config.yaml
spec_augment: true
targets: ["word"]
activation: "swiglu"
qk_norm: false
positions: "relative_bias"
kernel_size: 15
Rows from block 6 of a small sound classifier, named by matrix and row number. Rows with one number belong to one neuron. Each number is 500 + 50 x the weight over its row's rms, rounded and kept within 0 to 999. All counts start at 0. Numbers have three digits each.
After each neuron's rows are labels from the 100 clips, of 14976, where the neuron reaches its largest size: "peak on" is the class under the peak. Only what is clearly more common there than usual is listed. The data: single English command words and digits, spoken by a formant synthesiser in many voices.
# gate: first MLP gate (model.blocks.6.ff1.gate.weight, 480x160), inputs 0-159
# fc1: first MLP up (model.blocks.6.ff1.fc1.weight, 480x160), inputs 0-159
# fc2: first MLP down (model.blocks.6.ff1.fc2.weight, 160x480, transposed), outputs 0-159

gate.44:460422476449562438540488514594483475448567494450517502525469527563426564482504485430481506438522479473478452522605546440471424412458516410594611511507474503412509486585469465490513498509498446469555453562486577576383461501441534573426580455374484497448462526484437564554421512552488485530566576504519562520538480458489483441538472469454542579525563454606524438525597576530479459489557559529499507470566481485503527519503462515533538543634504576509580459501489487444501573540494456
fc1.44:490522485454511513488462381456472537488515483522535485508403477621529432500527480586552498513520481539541508580503413468525528555516539552570419543554459479466493537496553499454501487552488562477441514500605480457621489471455479523441450493557463475441479472536468441530593452456488511477537596446414480651491486501558501502530534456447339493498493512486495435469451583577456471437483479470453505421482556467583453490411437455590519546514546549513540558420514553575571486412433522
fc2.44:597487499528436515544581434423443481483582485514418509434481430553537546507535537477548400532542471521448586538466503468576460402490540490498447504452536534524464500571478427515541552534413549494382510482518496446539478475467496439508511564548446510444457518550483514522452499542472586490396593457508468530518554446461492565579452585451431530551444461598459567514501425488576474550425476447469476561456530536507567430452574460430606553531470479404500490482498598459581518571495472
peak on: silence

gate.467:552431470471498563438406555473477526504410573558519372590543518434561485440549413475521512525480414512457522487514502555497544576480499427473516446630480480445405512484435436507486385407439561569525553464452486459538547442576447584464531516520512585443528528488400539514467489480548508462499476552396555452419461475497471546544510555449521510514441499492457529486451456593423473448489464413463449446496588501430552466514490499495544419448419464488522590501482547526502534475488484
fc1.467:483424413539618510500548485519593502569465569486553520463436537537436587451468476465480546523528471478523460491520502483477552525570484337583609457497455482507518506483490460449530514587505459517582447524471542511471542474465495508490467468425484445544561405399425561508402475558512461559551629554546533486486483429525540466494504565516546499495514466605470485508507557552504543456525576501522516479477549506449437589449466575576490517495371434519538545504544587440427522544426515
fc2.467:489474513436494495508532565418485475434556530480400498486542478511512428459531531432472514510491454577538548418489419469466557545506552457509503421551438577494560517447529520525486439542471498495467494569494572421583519537374545543444563506445517492473548601518519485612471512456489392449476574478508449446439556449537527595497544544574551432587528479579563510540549476540438488464556547470562423448418503464517558413569541586558437554572533455498555543433475517506395538515534500
peak on: silence

gate.82:506384616439546520525503456478474543427504493448429478539473470394513448411556546385494473506533531519519460490497577529424458483386595517490509453581507449423515497502535440458563479556445641455578501561506536526422470482513545413493520492439516546445491548369461536467567494524471479538449430552537473478452447549509518519459475521535555514476536485522498410582555474462496519495545474446547514528492484502443540474539504470480556498478493434433608412441422491496487404480522378
fc1.82:463492449360502423525532559500422437489514489452520588444441483555533442510520453542529505563482476549493386424570542461465447593528464490469568554499381547561511544495504435588505438488542436487425469460610506478501530573434534527490424491446523540530509463448530414554457503454477521457484473537460524450523496524488489532625511407424517473448616566573589536446579538441545532470491502489543500476506490490437486508408541432584456539506528487454479493526577453531450609511535524
fc2.82:486525506448414523449485550492439546624412477467506465476450480529448345543465466511395567471553498507437457471432468484537458490491538452454471605541548517531482436468375497557495477535478524525566538447478430574452555633566483482538492509522503520480589466569663446487480438488399398563471528496472497534552507501559442477494530564466461453519454504504498500488451482542438537472467425446492540557404524492518466548407507488474454410533547476596521494448569513501488525494468501
peak on: /ɛ/; /p/

gate.92:523483530552493548514479482504457398531434456424546509546438526385458517482561479537561502550499499532495620468475494526496433517471515485541452460571511458498527486468504568488544578562575488525504571492465515423525550497658438446383489417651506544521417478491428443604529488552487575494543492525501473557401484545478545520421556458537542468514472471554583503447520599443465507496511565489529510509497600439457454456539439571470459472471481464520457517564528491517488496484465349
fc1.92:605466504509556543509437528461487547464550478470523416486412498480428557486415491599551504472527520424452543458489548537476547542413588475557528454497503549508450520468466451473463528579404474535436453523478521517536473532576543452399581367476512596421528527437498489474510543585493534527479472423451627502493511507487531490496482416517463543568530481442498471475501535446470479509487534436527525511527506457535551367500473543502429474422380430506381504509489622530524503530592451
fc2.92:531574473497442352615597504622603547540560468530522517532429426532409591518436542540564469463549533512550523568496447516462499451495482519606558481415568475487505535502455449435411551495524502494506522487470471521496453425415511476396562500515485503416496498458443476445465528491458509564458524460503606507474520448453568485491464549526526532482447464472570615527519450531596487524504556458520451571563484484587544464462502546487520492432420521504440466530527471465458582508544411
peak on: /k/

gate.173:411465487526491435481533543488468535592452476520501576426506497571409467508484488529575495529523504432492441483511399560515459529545524493558500582513485446555598519569497541514408598501570448476448543490508590441585537505464526582454440481492455523494489463516495438447539546364430547565441555628427556491530529564473516589525431510419522475488520519529602524509556456473536497452435543420494444539468523500498499524466581601493539484563555488552506456484515510390489624481541478
fc1.173:581664468511498522509495537552483525556475462495476478497372373461481527567447546516521539548519493472481483516466572510538497496525444455449499489463545480441526529478466554486438548588459555486529433450587526610523497491506452427500475491585630547561443503454514482545440438616435520441542567508596543629528535471460425475463515449543494418426493438523464596507501565491522478595500511553497571506466520505559530479568439570481536555566447506445530535491475472423471478536459473
fc2.173:481466469512520437465548455468444462552566475456426497526528492513468572490458492468601422498542519527509489456488475463546493451455439484558552617498386499491465466533504488446398543433568413504481488408525530450468513490453599605570444467532507470478481514604485554492513454415380614559520528564535509458548510571420425493504502533427433431644473534628511471505499560488558497480512448519532572511527553488476494502466577478463549478496482472464403467598482560497557518551517474
peak on: /t/

gate.68:449542474466611566533470364524451530391614631495463463519521493554471413463557546485549552508471539573487477533495446496465519516543537587507479529496438496483482513473508576456398477540427495480563515620485427575596424504433513560530610551495523493625467438445513528569488564490519507413513533461503544528483443424512532490476554445507410536538603443473422503496474486546472510480493461599526472437465455497560519501503468499521481447516523582479548489493443515598500462469507543
fc1.68:490575513550657532448527555503419429498480538527404518481490440474406545530628535429531448477505524539494513530487538558460412584473438527482467559536523409500538523516520487462470491496409617533551490462435567511507468533499521517530466513604526512419437520537491441484485462490450553539505517607529433489476479495387467433461474589531447456551429496573527489557528442526491479496527406491605559627494589505509543473474517424501524539529472469477520521494645496503557492535490480
fc2.68:487582477427566556555458531493466609495466447524449456428502465544488530419556505593512399494468444395475477511528493580527506516472536547459558592525473505484505494511471507511499346473507504485498420435581452522521459600459550591621466498470516485531471561522547503515572483415465410494505533553456492482481483571500429597533435542400457495501455537498410469500483561473535484476499509455456512507496516538526387514492464343522506542601465544483515510395445535499545451541553519
peak on: /z/

gate.458:470449531459580523429538465523491501502525530508502561493485528513489483525580478514528567505508427509447507492536561511477487518542443513533461477416495441497486508476530566421493551551534533562489386482504546474558520586597409588542571529474529476510556483425540491613475507524575456512525538419493512484478416504613601409552489563493508490509471544514503459455454548431493470522500568495473542445488488465419499483610620577490568476622537528606524586390542475549575530581498606
fc1.458:469493536504544553490461473485463476501414491466444477551516457481477460432539499428491492357544535436431447594545502558529507463473504532490527502447514456482431456557601535484506563537474514513616429576522458407544426500422442531518573425523428523402510504459571526493501415517506573469532513469429497501498512436565559511552511529474438558540573511461507554489570452483606501593493496468443413491487522418586439509521479615495584545514514473547480535475382517399543499548468597
fc2.458:456438467537574532494452474537479549539521477551559487452522481533452495438576549552469420509533518540466434597454505518502485488442602437526482563492500501648429549502554441525524520515430530587483571494461435484471489538412441492530451463475443509501506437439607562468572486415471481468535426529425547536504493514440554501520547475475490417486594483519422436536448427580391551513508416462483457544475521543500502527489434512524548463600593557544529472522456529562566373414473554
peak on: /oʊ/; /k/

gate.243:485480438500465459501451566442447492478497558431503513582491552438484510536408517470479501521490498511541473500444450520472565480493454558508570458493512552629469455484406497486500504532485468565623589566495496545484594507544521502507587354527611508472502520607480397516523487544587524434484538467559613455517487514517559466518458476559542404507480456525445589510429521555509522538516532556472450494494524529490586402566474618380457542519474549509411428550505475510514437515532542
fc1.243:498505569508474565424455449479499516507548423521527442534445539543513613536563490687522555492513472498496475533514505487479489493533518442537429478512500549463445482515540442523495544464451472477418460434541583468550470478510417496497511634559494520409485460506454506525506493575550631548484523488434536572479521426438537533462415540475466580578471542493551463498400453451421407465497461427434567488506539455501529516460530506567498486498364521510569490456495513523618499441392463
fc2.243:579441437500452448402585622482553516482463457488539473575496520540539503592494525509532544440491487566478608467521562415522422482500515466469471489461536554468485430433397524477525431527460511403522466469484587424474532494584601408448549538474516495487508502487443601553471490479526625506523463439477525431484535595539537476494483646567516511533479461491548558499481504484503492524516487532517619547526503558544612525398560506570488547472418477428520515498549558513506451525516465
peak on: /k/

gate.233:519521480499503534532521416469492504427570455482459558575561533514499480555543430454549527546483433480406546610515505510502400474527511554534519416473514503470470517552621555510496394536485463527445551573444594468533541461557554465518631568537431475484411478600479461616483493507613477477519504445585377457485496468617478521518540466488465530532424498507489456507457483468449469443555475488555493469563485469553591440561523508561471525484508601486423490450471523432530519491569558
fc1.233:489464455554457620561449494559581476467580500513540563438435499497556518473524445509476591536513518554504490437546473513427436516396535542420514496481464569531514489565463428547471526447625429571491439497569520588458471465520437563528582517513468481479512465458469519561493532486535541509492516541462419579519467489525464468526411509544580587520394618501466474496473530480539515390452556387404468512419516525488504547476526509483456418603464545477498447380554511507517495533494577
fc2.233:568581479500534450423533595421407554500516517461522455476505539381495549425506494454480549544470491448510472468430612454549492500470469566371485625460489588511471525493482554453440529484482509549408590509583459382481503435474553437542460546489549498411490465526558509502453473494451550506572514566500451441481532481466507538563446498474438473538504577520463552478516540525533458512545432458512507459535527533538539446551523574478459583557440293502500484449494500486484477551463481
peak on: /z/; /s/

gate.385:466593516510467492471480514514464483581430468457539482455470546516513620425550546570535533472497392521506591538485448468510570513439460515493538565600588459495527523510395489499549529561437428523458476483499466533542535532534524547505549368518578458482470471503470559433450505537465507505556517448479603570505469538463486464427446578513499488577398433466585604464407578527566497465528454506480564492511587484485504404557402470495552436472443523565423534586541492448571515498479501
fc1.385:451516469480584509505456429521474511528520586600494583469515433502548525469556533471568600507533420568541584443503455462528505454411473474459476490520518557547521487465536469504480461478499477417483473518619523466565502468434457554595562526506524505586509444564492490525508507456543524419480482479454476463525530477491609518510486414495505540457565607490402559499368432453459473449463566523442505510430411533602546510548479506544541452470520500486502627587464514625520619500484490
fc2.385:458500457427425526485501479351535494562479543507502427455490503502528485465627524457409571468511512460529471550486513500576579479480558490435574433572560446448500421479450548512524565518500500555508458442473430459478506537339374534608481576479542457566450541485532487508544513484500449487492481468563535503454454396493538555490505606524419466467524442585476598503493438491529487529384503464434475484528509512503508571550548457550517506491438529506596530506420434486560494537490573
peak on: /k/; /t/

gate.144:469520486454559546528502513545404513473458376440442479486471472480492526501500486506527537476571538422493373452491504496502465498464435501496444478486561486452550447572449550444520576513488487595400493499451584484448466564610547495504464571484546462474523474514536486537601500587414422434521512539491501533566559500407400563451465506491430346609398491447511501505496504546464516550468493452476525513477554464574516561489517542514479508586478426505424538423475459389486529555490587
fc1.144:545464424579394557449583466461515495476545554582508468548560375494563419535474542516397447507529576579482522497460455453467555500580477495513490457467503515487536505531493513518557564491509552446522523597390471480505569495487509530519530545566535517520431511490514494570540521390423431545464439498525449588520534539607534437448539549516449511449444559613463429507523429468489538529567480509517440458471495543442417461554515482471434461464508506448464415582409446567490463396467448
fc2.144:451561520485488561485500566423616467475578548542451483520457559563530538522397521496510520529431470480538602579556437501524599505519411530516415514521465522485476469424432484512448535556473560545501507407475466491484450512589480579521423571504579511594566512534478480461532521517525552472465471502590594568463520458426492517491434533524526474550544319475519514468518470530466480535555485527465538516508513449543561450478496473481459532546419428567586445429498615555505437477468588
peak on: /k/

gate.421:540420510647467571455481507498491524453487514498505415392462570463450500394438445496491522449541476443498519522408487525484463514440526477508503476438495544439460429483441432405572557555477432517477504588475490413411488520544478488459553469428450609610510424596552480495547469453483495453392597528408566499563528495523551641533465439429451470510473490478487545517533527543463432518470584461448459437543528477492509527440565559449505478501532454471498429477456504527485541452485480
fc1.421:492456598523572559436564505377506484436517518572472448584429474446451479482433455452469455485468558580479484513458529455413568457545521433399576516413505492554516564568411506483487578475476424472407503488521497570511551502517529567576564491414529466538390477518520530492410527479561541553495588439532544461484490548513459497496497562502560590425495459560451465418461471550527449475518516616509511495539521486552562499569457547559550561567460483548540460506564474484429551473457578
fc2.421:492423472466526520463479517520504441438536512573406501553472457455549556574509475465557532665473476572405503547538512477473546437494467508527504489484535457560427492547535468484496588466486477585516526426511413480465454577532584459457509538484497442442473504473475510438524471549507556532478386515507530482528501468436503545483442634452545539600483484599501515535498456492600585564520447518470484575468557430465480514391486533504437479428436440414436501553470632536504600536520512
peak on: /oʊ/; /eɪ/

gate.284:542420572492475530478454420428572486429514462494550465561473528483589522545537429476528486505494408568549447550509526539522532484399605495456552498453536516512476522421474594496507501546557475550515532514513496463525538524513511462540505514597485517498476548591568461435500484552569521418588487502424524465473443452529550575444384507566407488510442493354539603519489479642497458493446537489458399444414543423539540534452488484521414440470505447458474539433499518530462486509424540
fc1.284:444529547451528503563387523539493603409506494436407503398544509505503604471568570493516461445543490474527476493476446483445490484410468557458508465525521521460548521552442577441518434509480426444444521546577601516476440518436540524519492607485477494461554481558505555461549526584409479482519525539475473483576492345425525573486555389411432470548526555510420516429498469488468435541475462465486488519529444500525499519453434429551422497516563508485444457395513528422525509544557506
fc2.284:450495482452493487482488456542503426499581444527559543477490531486561547472603460404399643575492432528517454544532500444520478476408532487505532496576525464470462504455529450478549486372540464474463451521467510525496530464433476476475464530457581545520437505450529475504550579592546483537540531551451568479479505412534595492590565468409473520427364529593499455464493575434558528449424480499443492517533431560546551480548507561506508487582489533450450537497437493508499483636415492
peak on: /t/

gate.269:423464488549515483533448467543447589525504491534510589585454461515501578521464469523535520562552523473535435477568507443535550415541447482547414463460534435520478544525488475524522613410635492511506481392469520451443563469542496479441439437543584502505485452514405444563512437563434466466465458537540539626483441569581526506552471416492566493485507545494444434477454563441536534632489585508451504487516468520530482482487472562529532402526474511480469432529374546522500546480419527
fc1.269:473481465423544399502536490530526618411526551518535556498520387594450534527461464494481625493544390504499449452612423550526439517582578453540482505475456531476531506393537481411407493450522457472594548596554498484623500434468443541487556500470460551483515443492450491512494572491539533442498539436437464428521514488518466564563515498441452537504495509459467429437389454532514464490461623436505456440480445520562526501495471512496549532538547562461436485525484483428473494526489531
fc2.269:535512552563566476511540544568485394505461445456538499470509486564491461456429450469438450458521552451463424374411443441502459490472449464418540633487446496597498439566294471512571512447472452354441507480566430486480553504519518567500460487440579482529505525532515459577507497498487427506463493525521515484478513489512466546504507479505440482526494478464533536512588524558588488473414405522448552528490498548444474497477476471533475561511457454515468580538544509578535574539418541
peak on: /æ/

gate.115:494505466502546507560509507604394477503463502536390530442542500546566509533459477545557435459451460473572486503508436567545548551527493595495478609622406455501528468540481374499459477319558494495429502485548457512470432480564469569546452480461568478526528443618470542474509508462534529459517491522443528513462582435557580504496474507413554473558446517502427482525431467420531485568501420395434529541439496471504531526449494553493526489515501534519468493510501594486550548506484594
fc1.115:491564419520618532484440613410538480481460523411402455522546532485542589578466502572471428523506468538505549521575593502549535422548437504460421484525564500530488400561510575479466437508482425512560575518576502475510585440511466510528486432507549401443463547546465605446540460516578515481476439502455531395596496517480417501552504495519493558535494438487458492432522433473508508513509511445453506516527526471540565470521503540475512557526453590550462470430601522544594517496465588
fc2.115:389462520565458596464479552498494503561517445538505602537429423371518465529559513500494636515488668507435485437531519448510508479411500502426522403500507541445437455518377630509507470480576487505521448482580504492477530588480485448493503581481519546541464523494479495519496423456526442572570547566541428576476384436456484495493533486540479488465552545563509439477528476485456444478466460447478589533513412530487460532528513498487485532506498482485500506479520555606496564495440443
peak on: /t/

gate.453:469468478553545450483477485565497529501515515477479498454501560482570504440453501488535477551485447474505488518507460465518492462449545532502543540526551430539467494545480398444530520554513487461436475499507531527517502511465456494442557355390619539452496477530479528506428493555543513467583506440418627430539402452529521573558461498451564430493443526663444496524495482506399473480504462577467509464431589478504568557407460493462468480579508552480516387530378566570481517487375501
fc1.453:447436506538496494516518501494515441497466438400551642462525516477557500378541625472573528473470497591529525442569505554526433484498516520432566496450514525519441527539517574507493514519463502474498494427556510492481454506528493528553467599536481506509451451388448516461508465533464553508479548606486511563458549539446518479481584538458491458556454547543520537496528543489585510595547460610577532559477516555525532513514427384513556447426558521457454622539504437455405560603577493
fc2.453:457546500444592565480509543581444482526466516497525526514503456558462548503518334496416588538524534432577439558509514535389466495482411485448558471466527440519586532501392542524508493448521481466479536556480508543457502501606584574521522503472495454552532501529600521568454510534516413532582463542499480524512475542500412495488413502486499499518473486434527474538581521544554519355506472453552549486551540462396446528563483500438423569524412507526520550478556573455527375475468514
peak on: silence

gate.121:550606567532510605422497505448506475566560494453473430544514486565467432569530495464452488488401491529490472426487495393470630597539516443496433512511470525547522506517455572475458554468457555450466605468500520509499587478422507508447420632624425500528538517490497474498467487441401481539472497437529515494480489449536534513436511563501496483493427520550466483509445450524563463391488398515505404449491594485436537500442550540550497491517518426500455451426524543418552469495418490
fc1.121:519543522564490527352478494611516424515498461505562539540556474543479425605407479444437600455524441503433505588433443521552495564466474516520465459481527478534461539453457501391423575473509547561466488525459613537584546513551396521495515467495416506521529632531635491486448501543538503493514576501509533489540484525408449496453497488557465567479509473526500467451462464507448485406520478540555487517428531535429478492513441541417519376536421443524486530504466469525517500537425505
fc2.121:520555596483532472528475542408451477576576545509479468589523549521530527541399468478464448526421499440421419543580559476472505491504440544583448429552488576474492473503474508617390446451473487488405557458430546545473522467551644609480493519479506488512478386475439539514431497509435476459434489476548572437628488502487496460593505489471511523574578563535532512574547544561544429482467512485447506476483514513473534503512524550459462567539543486431481527563530527559550511451543569
peak on: /æ/; /ɛ/

gate.422:537439470469520547564508534460513469446511549443480535559401418533459441513536460496541463561504546482378566501581558389478444465513579496562548474528461536537507443538514552570492461565471487469617478455559472506512505550507566474420507427461453532507462553539475546602563448573481499617555547512524501520591513534544475420501499431564483522517538431514599515459553590464522518555549479498565579505536421472587536468504530386518502550534486551574496537457588494457489611500553436
fc1.422:548528496495407504515500447495418535639486542478523523515597488541583408476596559482508513493536463549483512470466502469550538553548505392574508492415490504509518553459505414475452468504489432543570547539387560459473479540407468478520479501494441530470496546490555446537550569430490590554418473430586513513519529502539490449491596570530400509455493517550574540544473423450530532555492487500600454491596562547409442465503565536447499519448486494494540509602432414402483508560539493
fc2.422:488558427458492598492422469552606461573436490517509405542573453545515462479439500509468497419488392600547542486576508510524627519594487481501555498579469503517530486437570536536462530445607517508545518535517429574481498482506459478499467458523427436520438560487506575540536512380487504455563545518523460480491457501587477501462552542473522475432588512394447503448456526498506554437575528435434510493496533478536483495444371481517593526531538521488614516521530483585451514489405530
peak on: /ɛ/; /s/

gate.152:474479478436665520552401543444517506452428450516493519530524431534402583420417453475476482564483514512503552515500484547516604496522552579510462461448595539499477498592484554395506466554505532454488459536462438505503479609496440610480515616479506600612472512463437546503505468575541479516515467497499490474467508500466617464481519460515458509484555512522498506538404583496454511574591534530535510461495461516611495514470489507533397545468510642492489537551526515529423502481511497
fc1.152:384494535515477455480472610571534506555473596467509452495493530473487529526532544464412516516453545571464413512499532548431505641529434460538448533563514490504353551467426498503470400519606413530494449480352532461471449528496540566522441566434474544457546560526500528549509573412568491566494460545519516542498529528440422524507508460490455465493505451488489489470508528506420529395579510582599536531507454523446529542453507477434398515558499501517566562524472505453571496455505506
fc2.152:493588453439493491535513440479397528432572415603516564448443427448474550557548514501535527475565495421584556483523437490523495518449534560445469447503517452573496539526552458516440533467527417422505488456497485440593508446397406448546536526528503449458520545525537481512482570514433597571533469525486515589460489382462537544532446502552491450556481622580513477495492440413500513387527476473523459525589471488496580529494516500447440492444458384473542486577542540506562559531495459
peak on: /z/

gate.61:466452483540458476505531653479465442467475509555493469527404533549450479547532442558591591454552483503447579385562455464546541564528498520475387514526483536437465474443416478502475499484558488496456470458491590473473519547553562494479469372538539438456497499533344461497611501513539475405494561520451449442460471523595495433559440533515461451561475481501526538462499620479496470551539525443434616429561560454505497515445507532499464560541533543509501510443494559526553540472491517
fc1.61:531557505441426466429521564505538543502551486489507506615545443527575512500522540551512515486502535577520496463389488559435542494558499459534470485516520519592482475492455486511488519435458509555442550503518532589614547571522536533485472522665540539450441543553495445467437485451461561497528443596514616471491489592442545504526526511504507503513425487445509501560443436527434464532475508489525429566425569483427621419533442493450537443415589585473377468486562506570502476456527486
fc2.61:543527501546487450475583620506513513497552487496560481488504460517473504649419472460512453524474466525565452392532489441530552436652570512472445555517493475608560426540452449411467621452578492515458550460480539512446458527621550528558433492489460445488581561515448527533454428550454465510446528464548439415490561496556493514422416545612526393533484530475462501541493525509510529556563536466530511518454473425498559482464528565500492508530505432520485527505516428523441498512470580
peak on: /t/

gate.368:523513517560411485516484392503522452528454511529531548540350531542557450435529500522557508472515476425543491512404381453488519439445574462496560495514486540523479480450388490546500549531512459447428569508509537466482555529505465475523477399489552486526487536614484476470539434588530467457488570414485511560401453532577455550457453489571434552406484470489477508457443485559527425465435617497410448457541511531488420519417479537477569472473553525462436494485407580534572443456532493
fc1.368:507542450459524521595400468466411525481493483465419568377486542511522487435511524537554417474535449453526477493535492598470540566463444539423403519638493519577583436496502459558498435471564466573501446457541457537547565558497440578535429481513479432630555494399489573485416458491465527434603515566513516616504546442484512480487513447432593508487537564493485533513465586481494575460523523513503510514428462504478511536469482499517514561551560487482490539508541509522494440474538614
fc2.368:463505465504560517492494459475528498421493482481524479444513503450450537493505568462590521508539603458552538514471466502511468505527425521476362509598477469578536502506548455453523530519576459550511447495495569494453487495512401526618452540562464510632527544508441502520462401508525450453594585578562460571576591437452534474369586353482468460525530395513513536491468517488449434476532505509585540504519554420536483448482442457561471545506569604451504458507535511561511498480510505
peak on: /t/

gate.112:432423490487521543469558405525449545443474479523500524542518489541474454501479381525410475552485524458535496570563489531460496484439457559525446452547584495473476573491470427563458535416498470548408484497470563598528509364499484498498513516549516532474461501478562447539519534429528534438481479389414377577394422524507478513548426413506511451453558468421447471505473599545520490501575489538536517398521490456513515487585446466403455473524430468536445494467534499482607531431556451
fc1.112:520429529491620435441436452527382445463482548455440411450508528495503413453546592472552546510493417550498480547524624525526468468350400531499447523538578455454486524441589488523464518472430502562466445502553641477460528517518473458514561510467467463469493430447493505529495485578543538437549492546452504481490490519416449551614545440435519479548454554476432449530464518482510473494509542517477546456500548534424541556511471557508447524512508389404411487472449483526557490439490467
fc2.112:520582490456564502456478474565520566530486510485590448494469534519552454490554545533591476542500456557568481535528439526500495559506554453511472546563516509458541524340513467473576507571476529521464550536441537548435482537495467422477544465500467510488555401456452451473505454500526491455459499443448627483485532446570639512501514478443550501404520451476446592513450544490445459418449486421447448427522548432535626533470481591475460371512536516450526528523518445468512385487554580
peak on: /t/

gate.258:516517495564520590462520512439441521511514464437530467481525545502418498455579425496528532499461385398485531506497527516517484467503525526491508534523521411500522533513476633526518545561434511474580600509456533439517536551613555495498513545562506567485514436530493527643487535476470521552562514550474522467451409567564396441447492530552544376579424473433529491493525529530394495444494433520549548463510509451528527521631552447489499503498419504585487493455563368494454470506451450
fc1.258:612488507528471603544550513485467490495519499443537524543536552522479518542500429606448531476476491329551443461468542469482550484551534470539532487495495483565552482620389610585512571551512455487542570473480528499522583507500563520412503519528561495440546480508575476536458521539438462569501477517534582521453402472576424487478445568587583499479467488461475519509536486472396553469534544413460463422509435441511584487545580472451471494484442503551480366458465526513528456462483466
fc2.258:551527548538456429554523510506480525473529475445572585478536437541493535465439408510570443624462573480549471496442456495478452572493512532486480514442462464531515530583512456521527540536505527449489514450435581484502406535528574461503477558504556575475514437530491542513504558524407479512466515506566519581548487550490425532380504463533552488554577475480515377495644582524450593402540459448558578467510486453423550514518464483434434575448440449451443472587476417507434531463483450
peak on: silence

gate.479:513535491534583483549515423503403442515470530494470518500433496490426538492403516540609552534512518258543452491489484511448452550517551559598468577472475495540524496454449516436486440584600466563480475481560610492456534567550444540509449463436480508526503470511539415499558473586510452497502510494552516603522492459478467523555536469514431388491536404443549486523544539519443513475411559454524503398542527433534517527497515474510433531520427476552504482479493553494456421462518526
fc1.479:489590473584528502486442464466378543485491493487438432506605545440447436505560496492518473535476459425454537502454557501470512471466541642418573524523516457451543530581528512558468482471448435493458549540486466481480520474496584517506524472545502506491385493586467617538477510422500507463542407483522497458525479456520579510516495489560432374569619543485532484448525496562499486526514369539503545482558581512582467443599575429529413494547600511533512466523538472449456528530538515
fc2.479:548569512499507431514538531494489499556506451426510531461527498555473479501422509531537471452519458481523461364544446598471507476504511469562434490537443563431557518538530452499511523430571485570471503468433475532596565565580513597560429495498523525412473476457511470448530566430433488545447625435508557564548463517546417566541517450479550488561467489526570409562509588508503468505493501464551531441468549434434573422533517538467563546608559460475415450600545497401412499490503533
peak on: /k/

gate.390:478477531508556515523501414531534456419568409458550507521536523434458435490480432498504480528358513452508496467524493520517453467532577501513559558479460507476467466537545543515569510484545518384440532492495452472478480485557506580436593439550525582515431516521523448596511457481498477504479536487428550453514450456495522602536523462511542530476404493593474475467460555532505377495466445478451406410507574530460458509496513521628473548539638458460408460419533534559446437591509402
fc1.390:471445464473464550524651473475571429465505429479604524542552522449432529500483458481514381507464517548478519479475481611524508507507606526465530445467463425499433435509545564451621544482559536431503469462555487374513496559556544470502566525532516571481400557570416459563525493513495514484422457547465465466442510593496466498531554571534506562489403567516506485574458533501548531550559516467484459463542549538517441555489447496571459500445552503442355435469519458531463517481483438
fc2.390:478471504470481466491527554435539448500477520464487511513594501526451468489425450461499385397523582452523508536481421588500472469546487570511543485433507383524458492542490465535567586429518469550545520479495419595536430547544550473558457457440478585504475662589472530464470443483576448413540572477451505511440508612469488480505576464537469516539524409480504524521468482589588494420522506521564472474527554514465434478591475436524461527453415495523473529491556497468519378494505588
peak on: /z/

gate.50:461492488503497589455498408503453466521513531475552457509488526439516504459572507474529561437569468493593528478545544525574549530473500571448513379565577493423517459395523473435585417523534570532642452538491496462494339494538524485581496528414431448484509524477471508552513534448526431416480438550556426437450579523511554491484467442525556480499477552530382520579481515519471531468514451583557504433476482527400539464536495453503414522414422478539535509453506437505465438521539518
fc1.50:529574520615511398548405582576426528419473485604494484499539493493393415438477528494471565547479561453418465438485548577519465487573475476440504525516485541469415435498374524528408516470502434532522498451505520509469508481618472566448521457460532585534542444509475391525564544507467497422482537524481511444546529610446452501519483470445542466537443438520533477470515454583465475525475470446402507515481465463495527564524485600454595453486501490471461566522452491525406579531513462
fc2.50:517486492435605582460453477447494446496432480454482474511554563463489580437572579483446560453487490505518483509559571479558548498455498524450549409511632550463489488431521453482582432523515564467494440449565578509527441460514470442511441576504481488479556650514507536602506535533560523427490508536495501461400511497440584501533524471555543535470395555460489482524504560410493509431504496419551551478556465556485557447556486452500518525559403529532549627433531476505600431512465526
peak on: /oʊ/